python train.py --horizontal_flip=false --loss="sigmoid" --encoder_norm="batchnorm" --encoder_kernel_size=3 --encoder_stem="single" --text_encoder_bias="none" --text_encoder_parallel_block=false --learning_rate=0.0016 --beta2=0.98 --final_lr_fraction=0
Rows from block 3 of the image encoder of a small contrastive image-text model, named by matrix and row number. Rows with one number belong to one channel. Each number is 128 + 32 x the weight over its row's rms, rounded and kept within 0 to 255. All counts start at 0. Numbers have three digits each. After the name is the row's rms in percent of the matrix's.
After each channel's rows are labels from the 100 images, of 14848, where the channel reaches its highest value: "peak on" is the class under the peak; "place" is the part of the image that holds the peak. Only what is clearly more common there than usual is listed. The data: seven-segment displays showing three digits.
# convs1: grouped (9 groups) 3x3 conv (encoder.blocks.3.convs.1.weight, 144x16x3x3), inputs within the group 0-15, a 3x3 kernel for each
# convs2: expand pointwise conv (encoder.blocks.3.convs.2.weight, 144x144x1x1, transposed), outputs 0-143

convs1.83 103:102104114133137095177139126053165212116097174095165156145098071133121097140149104122101161113131152116150122144124079176151083172099158098087123152124068163097119150158122109170136021135136051131167113110123140150112140073091129117094143136128128101126126096162076138204095129109119137137107135137185135083130163128133135105129157156147116137137058119116103132094133177056141143168107132119122141108144131083132158052151180050171142
convs2.83 088:097098138101137138166174065114103141109089121137135110088114146104129102072123086126129107131088078097160114132118149114162126135100181105146102126060197114119098143214182099091148196122095140158141117111160158118154120180167106096119146146103118115168091133133117104115156153206128128179145140099116131138132173051107116033132141191119151097106156103108160093156140097149067058137117130140127144134200136181142124119091117091113064
peak on: screen
place: bottom centre; centre

convs1.113 106:146162143105028079149166191150158168084096104175160162145108091133149111071130156138135152070039088183145152115171157086085108073140188161163137113071025171115108123137119112152148086122160111145154135120147156131089133114125076055090171172158109114141071121152133159131099121149135132161138114118141154139091138123126146152116131131125158164102129142155133100132190149074118115088101114099112107136151138101084085128151148150163111
convs2.113 108:092132158178147063153156150191132104170143141078124064049082149165168131082163178143123122095108176128159093130090174093114135130094186158159115120151166141142133117132092174127157108135135144114206088062141142148085125071134169142126139084121141119145095189154139145099108177166102123154115053168113144146143147056103163095175131135128109116109100113152092120152090100105130137143093144122145181123162167110104129059168158079123117
peak on: lit segment
place: centre; middle left

convs1.109 105:115144152064152143129098114167161134099097074120130122071060102173128132145137158158157140080088039141158139158150093143098040140126123078057136172143131131132144111136141121143146088084132134130105169143125114132144110114117052138142046070090147139112181148132078076124036126164120152141186128101133128155159114154075128148162158111131128112107106115109119141074134141099147108067074094164122090154159122066081129115151151134126138
convs2.109 113:143133136132105099167108166161139091101081118125144119108099084118100115140089083157082174061089124115118146156136125097146135117136149201168145149178148144157131135111144096135143089145147100171147137109197077108054141110144079137159023135178106134111149153164162105106142163139095121108147136138038107165093172168138138133160114131077089119136132102141063084106084105171104123103151083122102210060153132181136135086151116103116105
peak on: screen
place: middle left; centre

convs1.77 098:098189177127162147133154101105141152127116152150159139088048140089045104162110103153155092104207118113219187130124094130151118148154143172123096140146096087144135056134176150132149152121100117081108118034050148089061123087116123107116113129168138098096134120093093146140078149100127139121144139122129139155104122072112159123128112091141090157106114148146138137119137128098137112079113156146124142177127100130081130102075062114108056
convs2.77 095:125135160073195173146136109078103162121150124130143147155177159133136055134124167082105102109110110127120119168130119090104128171157155091071101135077188104092167135141115142099078099188144136126109064169155094116141098090178110112101188171071118131149121073103086113103144112139138165123104138115136144120171085099133123087050165128123145134086120125106164160161156129127147133091133167158158109128161051133039163172140149068152170
peak on: lit segment
place: bottom centre

convs1.130 093:111076059149105106147122115125130148134161164153149202186147159153154177113144150142128136141137164143144179156100103211111125201142129060083069227181190148143166138150143107112104069094101170136175169137174137099116173132149204165191172156145106118087145115103154151153145128157125147156120100148143105117127153121127133143146107117165146132149133115161154163155146200138143163135156130162157102139139148129116128125153152166160197
convs2.130 156:036221199122112138121131143136163140124133139096127129144121114232133124158140135129134148137122139114049034138027074119136144081121123164131224125123130142128126180137125114125137146117138150119134157116119092117147155095134128128143136126113151135159128126126171173153108082111139119124169128152118135141097119156045231129115118111120131160171083143139123129111063163129127139108173123042132131123121125112137122119190142110140113
peak on: surround
place: top centre; top left

convs1.44 100:144120157195108168095132198133195113118137162106075151145138090120136067142134093122125112148136112127137095123126164097180150086122103104082079135090058154113108118130088139148124129133111137150193123134191070098184133120121159144068152160095136127147097134081134133082157157080142136061153103093132151100109130072150144070179165090125137063137106103157074188163087194087081184097084116101117092150121106128148145121125150106127163
convs2.44 079:144154140122141183146077127130111147112155111089099136148123098140173138120076121108103174059152104112174131176127140134124151110169140136093135126110155105149121169156095130112089081191175102155124163107152092128068132069252144186129121151106158103147116151126096104098153177127097143091095143123100122106133137141155126064144134147128108092131148058123112154148149133123143082123132172111157135066172129233143227109108111093124094
peak on: surround
place: top right; top centre

convs1.39 101:096131155100136188088126146107150154124101167118073149147126005165118090146129140112139137150123113114131116125167155125151128086119108090121122094131122103121134123135117119119119085117129130161191118151161125123125145122060149116066131124118093135140127126097099111088135139044153090080121066144150136034142102128124132142146153025159112088139101148121127146164136121193123134123103036139100010155084112123114137106115142076103127
convs2.39 096:080140143134124141144105104150156127169165165114146103182130136148160116105153148113096142156118130158159084139069107102135132083136118139097147111146102114119117178193125127097088146077163155148150140118172105067083155088244118147101137175176154082201157109123143075115145160156128112148122207160095154128160140126069175140110153126121145094154112080128110159179091075134142151097132169113168133100166114155119237116123141076112108
peak on: surround
place: top left

convs1.115 099:190136139173100126174169097158155122181119146189172124170164134111143124135169143139126131117109157176136121113118108108135111134178107106094133104105163127094127072067076058147094059096126167149116213134125178145136186171150165146167180127074130134123144151128149142132154146105193130107170161137138144087154146130174200152092082082057121076084058084125137130105157124102163163132139131119160150105119101154167131151182151123124117
convs2.115 085:137150141210203126117194138144108119126142095127150144126087131160078156144113106131096146130096088085104097131135119121128131186140150109140098106151141134128139184135077121152145091191119150094101118108153082112084158147105095255150142121131115151127130210132135158118156134137083151052129135156078089120136169169137134076098127062149131117127063113130094125126111156167117133176157147103171166077129119110131098109148215152173114
peak on: screen
place: centre; middle right

convs1.91 103:153126118138093115125099146159112130182149154163129151104144081093147097080129083148150038180182073170173041122105109112082136105094142155110085174113139150131167109123102106155115093150122136098129206146158184117158131129069145141090123129101109131094117146129123138098155113142172146128146125140092160101078136102081146096143134080162141157148162140127111097125161125145156106106126021125151052123133023159118121164172131159146109
convs2.91 103:081152205134148148141152174135148120136170119141111116135146108182163127125151146107130178124142109115077094136088093178146108131169127136115191065133146113162101227113115148134096124114096194064135207114108131083135138136129111147129106167142215106126103108118175147113113112158079209088135153151110156110114166146086181109128142058120155141156097160167140141134070103115132149065145148082169126122145118104143120121183201123145123
peak on: surround
place: top centre; top right

convs1.79 111:145093103160120072156090067154150076144070059154115079139088126078139136101145137143083115201076104160065091126110148147138116161127124144159093123099066163127091149114105149121121156114083162071132102122149076155152122121146115148149085151147183121104175065103151095132069120139075102124119110101157079086179051081145069110072154169086149154062124142101128088128110117146115106132100130145121137143137130143061110122087124104109132
convs2.79 089:117115151185182147103117144133121158140164117151133131182085141128075147079140148077089167124114120139156126170139134150134166134120102133135116139098100162086114166165077166100117151175235113146114127099158127140080223110152117156165150148104168087137141146194110092173137181083125116128129189126115096173150159127147113160143080167079111183144134076124135175187152130183102157177102167157126141082121149143100137088157131137168186
peak on: lit segment
place: bottom left

convs1.33 094:129184189165143085195108070097096116091148151147133138100123144079123181038135172111110121102140140098156137112091072117165091152189128122091094154142072175137096115130128097129138105156121119106128148134072160137084167163151141113152138136143154119087110136114134154150089120143093150168092153186095110123091144206052123174090119144076136180058152202155131167140086143148086138090084109091134160128113115142145126082127100123162108
convs2.33 101:098134162097073142150128177112136111142175150066141126219118140149125146118157131089093154158117132171114095055112156135103104122160106130130142129218068131145187156168122118110097139048159156085135104146164101058099098130129115128116107118232132109141187117100124080141158107109130140111132167106115120153172121181100139098059142133158144125146102171127117127150096150143144146058166155140170121140116059090169141134118180138147096
peak on: lit segment
place: middle right; centre

convs1.36 089:102089124148133096187143152154120155135135151186170182162150135173172181145156134103094106247180193121104135138128121183184142095137118118136129155154122147152118104104114235159184140137157171114141135143144160145159068079097112115132100122137117115099189176130114105091102093099115128123126111111142124111176182160154169150124120107137153155112108123141149165144142145172144173114130107164127121151160117107091108241148180123136149
convs2.36 146:060250198125111132089122117131183144121131132117138126124133132218148116179121129122129117127114147123038054130046068121130159073124102135119193132140105120136128187124131141129129149109125124138137179132130105126121166129134141127149129134132131131162130122115177174116109091139146122108164131148122139126100137143053211140123136084124125118184084120130138165125044161124126130122171136032114126117135130142167139108199126113158115
peak on: surround
place: top centre; top right

convs1.34 107:107069103112099111103093098113178136125128077125089090118138106152148116165124088040051072102088134113134142102140153104161163077123135109124128109125139116152154045042035100083089096117116122113164103117149106100131141091077135089073129079071113134127097144137113125121135155086148144073139093058108154096147153097147107066135162091154144111154117079110082143126084121131116117139165141113136106126143145099071061137090111113104103
convs2.34 093:037179192157129123081124150134198133162145129161125100114148154194149110131155149112123135110124143120112064141027090119149130051111117128084191140090149141148114172134102111102113125149150133146178193119115089108136120078179167115146168130084138113183073116136152159140104124166140118120172135168116151134102123143045200159159103150141142137140141074120138140124120110089108141118106140071139087142144146168129176075160084094110116
peak on: lit segment
place: middle left

convs1.41 103:157141106160117076149114107065108111148153128166127082044063135116148153103119137086130137084106113102124130099145173076114142084132128145157123148103058091023078091147142123098110126122117135148142128118144131125126081117179105111112111082141126131147082128118042070136049105134133124124141134143057107147144151147123139148028048134130157159116152137106096137110115139156120114015095102081113113157116129116138136114122102140138115
convs2.41 088:064162154101143150115150147158165139149117106190144092159108120171085059118119151105095138177085154153128064134075127101105107099143150151134152157101133145089153164084180133135122120103164159141106149125169174071137129110077093079106105120112116091121161104136168140146143107108160085190192161119157129162137096109058186173125144180135169126135119180081147161131088128157081125078135138075056152117123129112165049145166128179143130
peak on: surround
place: top left

convs1.122 100:149136099151092079193158170092132155114111109200141123159102100153101109159173176081119125120117116182134099129135132136093139170184205140143091127111099163127089154152138143187165126140133139152138138120115154122066080096108112063069185138094093121163116163161154168051136148145145136109133104100106115146108096117175158159149132145150186156129118112172134133081121123034107143082069148119108137192154124109087147136062125164116077
convs2.122 097:119119179163141121115141173136120148150176128104144103144116156131156182081182182158127171161151141108138097120136109161084085119147138106159114094119108171116145138159009147147103100095133151048143079090121166126141164086123198149137121115125171044125130125156112109162151101148112167123090166179138153138135109124121096122088092124170152146169202095148142190124124145087172185155095115141185096153090121097117097068116139130181139
peak on: lit segment
place: centre; middle right

convs1.40 088:120111142161134106178133145139116142130164160180156173180164127191177187154160160111096104246172200115101131144104116180188148112143150120131129151139118144154130109117122232163186138130156175117145151155163166154174078090120105119141118117109128116104183174137108111095103097094104111100120128118149124111173182161161169157130127110134141133126125134150136158148141155170160166122105109155134109141165116106095117239150176120119155
convs2.40 147:049243191119110123095122119124179148129129126107130130118135132223137120172126128130129113131110154134044051113051070121118167075127103126123189137127097114126127193129128136135134155107113118143148180133117098120123161139135150131159121134133126137149133126126176171131103098144138126099168129144117146119100138143050206122109135094137127125182097129117128161130043162132136121117177135027120124124134135141169136110200130122162100
peak on: surround
place: top centre; top right

convs1.95 100:156127164154142134156143121172141119133130082105152135151143083115134081102058077102088124098100139113068151128148173158152121154141083126126127171101058155127054178124064165123093167145168157149164130149133130155144125096088130098053130073017130126097123119074114083095124106161127159181138150165120127171100149187124118145115144153123127117122120099132123102136126134116100145127074023096061088083093116151116131134122161114110171
convs2.95 089:162160147115153133121173172130096182135159060128131189144172114103133078124110168081141143121119127113113155131158128121114083125137150157089084160106137096106131150094152113097166081146217191119142087130101151145171064119093145116075164176103151112074108103097153186151062088097146138155099100153179127107158135115161106098129156156118094191089109181133172099114201200144067127102138142124132127122171160156130080182142104124124119
peak on: surround
place: bottom left

convs1.59 101:113139130084120089133162084082113093136149133133156148160087063107131119110159165142129117129118135135130122164135070173103171126119143096125168072136134110107062103069072134158150169150155061120109115149078162148135093140137148172194120030083121150135141142170109089102130103077171155176105100136158125157141140180083075095117111043128130125138130144143067102134133151159121091151040054123136146147139139130117114141157156119069089
convs2.59 122:101126149130105068127097192175117127184092105131200101115117119149127119132125070182101166074061144088132132129112138109152106132164146155189171096153163119148153125095159070077134072145120139105136115132159104126134128088093138134132076145138162148090141126114174172128128131136171120122063113164140143115047072195116129106093150149131166117132080134102073106031146100208112092098114070126145156092126127140120109139146109132112067
peak on: screen
place: bottom centre; bottom left

convs1.138 092:153141131094158150076119088155116106150186157166135181138145147163145140123131098152129118087116117121140111138139126161176177119136148075089081220188193132142136121119115136098055108096081155147152212176157185144144105107097169166164178193176137158121141167133141121122171112152155175156115116106161105089081123093083101084144126127087119128138122101153143154155150161195157142112115136146187205138134134155096088083104093132127153
convs2.138 159:048225207141118120106148152121173132133145125119140124138119131235134118182150133132124138133111151132046032120029062125108140061137112137122179134108121133115144187108127129110126114114142141119157183127108122142137138112103162140135134134111134124138103140148169161149081091116138131119158117158114133142100130149053207128136113107130124153172095148121131127115060160128136134119160113029137112143116131104167105111181131143146103
peak on: surround
place: top centre; top right

convs1.133 100:104128146102096172100074177103183113075201111086157115103085121127146128143142142088168143058171155034128164143139167126080138106065157122126132135109125116129123124148084133211118121178097098142100107189169133124166126077144129096139122133161131174158116087108102068111071126091094192120126148134052132126067158142085133161130050132148078131130113138113085104122144128145121137158163089136132062142135133115147153098153128085146129
convs2.133 100:111121157160143121147098087156138164109125118131123141108082155131173130010118158154066134141115135142149133156140138123146152106079098138143121055110170146157114108134083170168147150137086128091130097111172139153150183101119162133148159091086171102144106170159099073160104206137081137191144145109138067173115184130128114123179062104090084162177188077187135146132146078120111137161131111136122128124122169075091144102143163084157138
peak on: screen
place: middle right; centre

convs1.125 102:168140132155092100155142158118151120140131126105073142133084107114071112174100155144190111116144108099112145123099134179111088135123153052208127111170142098125098079102162158160160142153157121116099131081132104113122191177100125104082112079145161131111138133064105109152113147157161103130127121149115106141155106110127096134091105182165181184151144158094066145154117141156119092165135052116153128120098178181114022044098120132085146
convs2.125 104:130113138169178132121132158150106159149150076119136132142122121119095192087105139114090198044106120089198127178130141117122134138145145163134172095164146108092121132093086168113174153191178124127106152087171106140050159092163102195149109141157161126109138171146128062100138219119094120090107138148117130109143182152133122098130119125090135087130146090118095141169127080169106114156112147129151163048153155195076166103127124085132143
peak on: screen
place: middle right; middle left

convs1.132 099:135171092102106018159097124148180136090090084128132123085098133125092101118142111100143078096144068156138135114136021084106044152107111157153161114143103152143118123105155130088147068109162143146175168099121162089129115137107147131087137108116144130072104098075142102072124132160133118122162136088088139093124126116158138101051108050090152085123130106127115156182121114139098101152120142108072090142113073077143089082121136128151136
convs2.132 089:104136063136143110092179145137104119115116086159098138131166106115118122108136121122230099134155164104150120130138192167140078157149123091129102108127113082065091112116137104162091134187111189094153156126050155085176099184071127160073142135107140115057066126084162118083143168130106194113113109186159177076142141122117086130107200147129144096099149201146142141128154136112149132135095127100140138131120114128134064174138119116111153
peak on: surround
place: top centre; top left

convs1.45 095:129106120126119097167124134136138131122144097141167147110150148105145121086113104161134141119125127120137129061093109073115133087112151098098099133152127164147107164155130137140103126115099113104146087082120138128176024035075077127092086053062048075067092130138132089110127146113155183121139123096142157128124135115095094089104131098124169124117137121171148207152095131173149180185171166205151150198146136127143094132139094119106099
convs2.45 102:103154150113115146097146152103184153081157113101111159109156090148173061176105186093145110150121176159133118166102082116090156114163117136081137181071135109134158129082111174152092112133165091152186119125108116141136120105105165095133124135066102067094037077124178133072093090129142146147143104174086164116136141088102145203130135134085077130092097185161172166142121128100151140091120160112119132122149093091104090120168097081122182
peak on: surround
place: top right

convs1.17 093:138197153086102134059062082171186114133123146169168158104111122116143117113153122090128160141149132096113086126160119132094114088104106066155206033129132077111039163159095170122114119149130159167105124155110109121088088061155140093119144121086164169110068126131113099095154139086142103123165147133167129077154129082158163145116162119113135177161133113104076135158084136129101098159155150127150089147081095153170090104163138125106093
convs2.17 083:166143075090099143083080144060097106131148136094084131131088166133111184095108130115126116163161123139122158122133131136168102126112042096126157101130118125131125100085139102088091108137044104104079154195139090185129098142103170110113108120179113110146151133144122088176167075117163097155066140102092160143160064191162088164154108144132139172178146150090097160161139078155152147137061113107139132152076103111171116147086096169151168
peak on: screen
place: middle left

convs1.137 093:143123111091134069133124100165132120127133111123158126091142108148157137153149106135152113087162064107156084133100107105148124130161133054075065212159170148129148114121100130093103098030120143117149171122159160076165145129104180167140163165135124103092108121128140152144085103152117116147143112113099125110073167060080145062113109053113145062118126037138112139178101154177096132069124135113139171138124125127116115077136072093155113
convs2.137 121:023196166129114109095168138118161103154132129141120110105143146210153134145151120154171147121124135112060045124034079160148117067138108105136179095083134139130120203130137128122097135124100158099134194134084135125159137156120158155115151128089157113139104111118154142126125106164128160110158133160151158107090103134039207089114153123125162135156105143127157150114087155108161139132140113029167080148123104138150107141163137130147111
peak on: surround
place: top centre; top right

convs1.64 101:137116098119120074131090073169123118129126129103121126083135150081145150141159088127175149116118107080103167136123046144116058118118151165081043151069097111078153154129106125162100145142050054110152071120162118174136124134192077118174102180114121103143120112154082157147118135142157087089190071076112101085097120095082138127138143077144137098147146075102112167110115146125120129179157142140157122156151067090142158083124112108125149
convs2.64 115:120122145143124153109143095136126102143173152098079105155129181119120129070159171065170081178183149178157104124107160159116115126036103103122119104112102146102074124171101202140160179121128146116154135096077144137148160188137174115075156104132098125165117176139114110174087145135119128151167131122129155142186130086116145160160126144098126177131173131153174155183127142079104167158088182136083080200110192100143140135130157153159182
peak on: lit segment
place: bottom right

convs1.52 094:058142179055090183097113187178081149159094164140146172160134159187160144141145128151111124142093158117129139127130155096101099100118098066088107071091177103128185154065138145098121135125147124153187101079150126116158125148106145160129123088106122188180118150167100088103166109090177149056152145082099110102093156094114125113144160129162136104116088069068115117104167153110161155117122125166166122116144125113183109141201115126136088
convs2.52 093:096110138089100118172073154124054113087124142100187155188090137160119180130132128120109194117088095146132092142112167116097186163103142150125183124144108155103187147081069120122138118120146097137072119174160067144125131094147069155098128132168154134185151155123095110174132139088127102091099134115097095154122125220115172114077126107119101150174087172138073139133110159181128146132154135141179136089114092078123153183093136136189149
peak on: lit segment
place: middle left

convs1.72 100:175147078192065139161073175156146193178122163147040123140104156080131080146184094132150135177107120154133135102120112157102147137088130114096119145117145088095101138153101142115144150075171166093158096130112115188084143084170105107069134183048156118172117126137068156086041155080141174089153118135175120120174070122138156138094120161123114104134154122145123156116158108121135103107127082137110096152110156156144129095145112119163145
convs2.72 100:127096087090189071129117187133102121136093111175164091112120085141071092095114084165125161123068167122143127187135209150171089177157187153191102116098123134144139170043169085098091105133128133109110135147155178061147101116139104083092112141107101120096128101154162099135163149105126164163098182101137156149113110098135132138123147139080082157131094112079162123094135125216097128099143107151150163096140116147112119164139180138105097
peak on: lit segment
place: centre; bottom centre

convs1.55 096:114066147073069190119168175133092102086121158131125131146136128167128091147115095098083124059104138103172110120155113100105124129085135098063077073067159155198157134126197124112156127117153175094119100084116115126153139172105116114075147133121147132170092095136123098127147154101122130113123095131132139072152102059150122121141175211165146111134079079078132130150148116101141084108142123159130083103117088121171121200138081134104059
convs2.55 102:106136160103149120154130156139111114130134099142221136197125133132087077152120111125104135167054111123142101148110203120087144165192129129121104161107093125078154181111108086087134103139159175171093139182182142081146105113113066143068167122112125100104147119115150119143164120058154120097108136127183086145137122105110127082085189111139143119132087121098168155126166171184117108101163167147171110064170108140116106193156155130192126
peak on: lit segment
place: middle left; centre

convs1.16 102:090102115116125090122103142139089132181105173170102139132126140092098151122105175093124157098116145090175192161129143142081183151104161130142140126159133144133147161064147163042157136092160083090165137127145145128146142149137136163106137132096067127080100128069116126083139111161142079210093127190154094154163075190132082169092132089119124042124129085132133146124077149080117160092103126103179061129117104093086168122105161118109138
convs2.16 091:119111150150083187122095086042132181132125138125113144142175167158198117137113197100118082114119078123136111109114111090094174123120101137090125215109174057077138143152079146138147149111154050183104090114140081174132134110182153096139129164099098108139118110087087141097108125137142086162142106124138123071137119117124158130120125202167140087098169085134144124155118141096084081153092142122118102148142152146140193126127055105167153
peak on: screen
place: centre

convs1.62 100:084128150057112174099141153133081078135137142115156152177134103176156105151160120154142143120181147111172128111136132088119147089059160070115101090128130142144123139139109130148106146135108063096149061090153081094130116124116118108107127118088087153192055144165107102148140146173123095168092072154110110107132104103128112118142228168132148095132117104112121080163159078171155072152124062178153058163161096133156107157138089152106086
convs2.62 112:091114175086113123112120192116135097158174164131148103211148139150091132110156135111119167187101156156150095113096164132123103120173106104107160112161067144104136162132109137083080115095147195093132154185152133073163130130153124129057146123175164068186162096119176055150182104112125155126100204130125127144140117150083151163080155144100168131170111160104133199143117116168134161109122170138171107111154099096146141159099157156182151
peak on: lit segment
place: middle left

convs1.38 086:134175174141188201095115097130118121096098108123123138132123131084120081147121110108129150100155135113126094138081111125073117118130170048080117114165181151189204125129131093155142081107071139123152136077133127126143040113144099175109129158154073070097098128126141169171033057126059123132143135125120113094101122071161123092090087116047110101127122123145179103122133080090125112109134156129117131151138131129153137129170118120099089
convs2.38 102:142129133090080153162097099080104139079113125083115206135140131124156133114155137114181129070140104153131146125120131110135162142068098172142123158116137167137147103084140145148169092133148070153102092169089113242214139098146134098112176108103145143137103119133138130192090107152155092111127077110143100142112128135145155145128125154137085220111149187164166103105153126121155198138132112123125094122147144137114164210132044110111178
peak on: surround
place: top left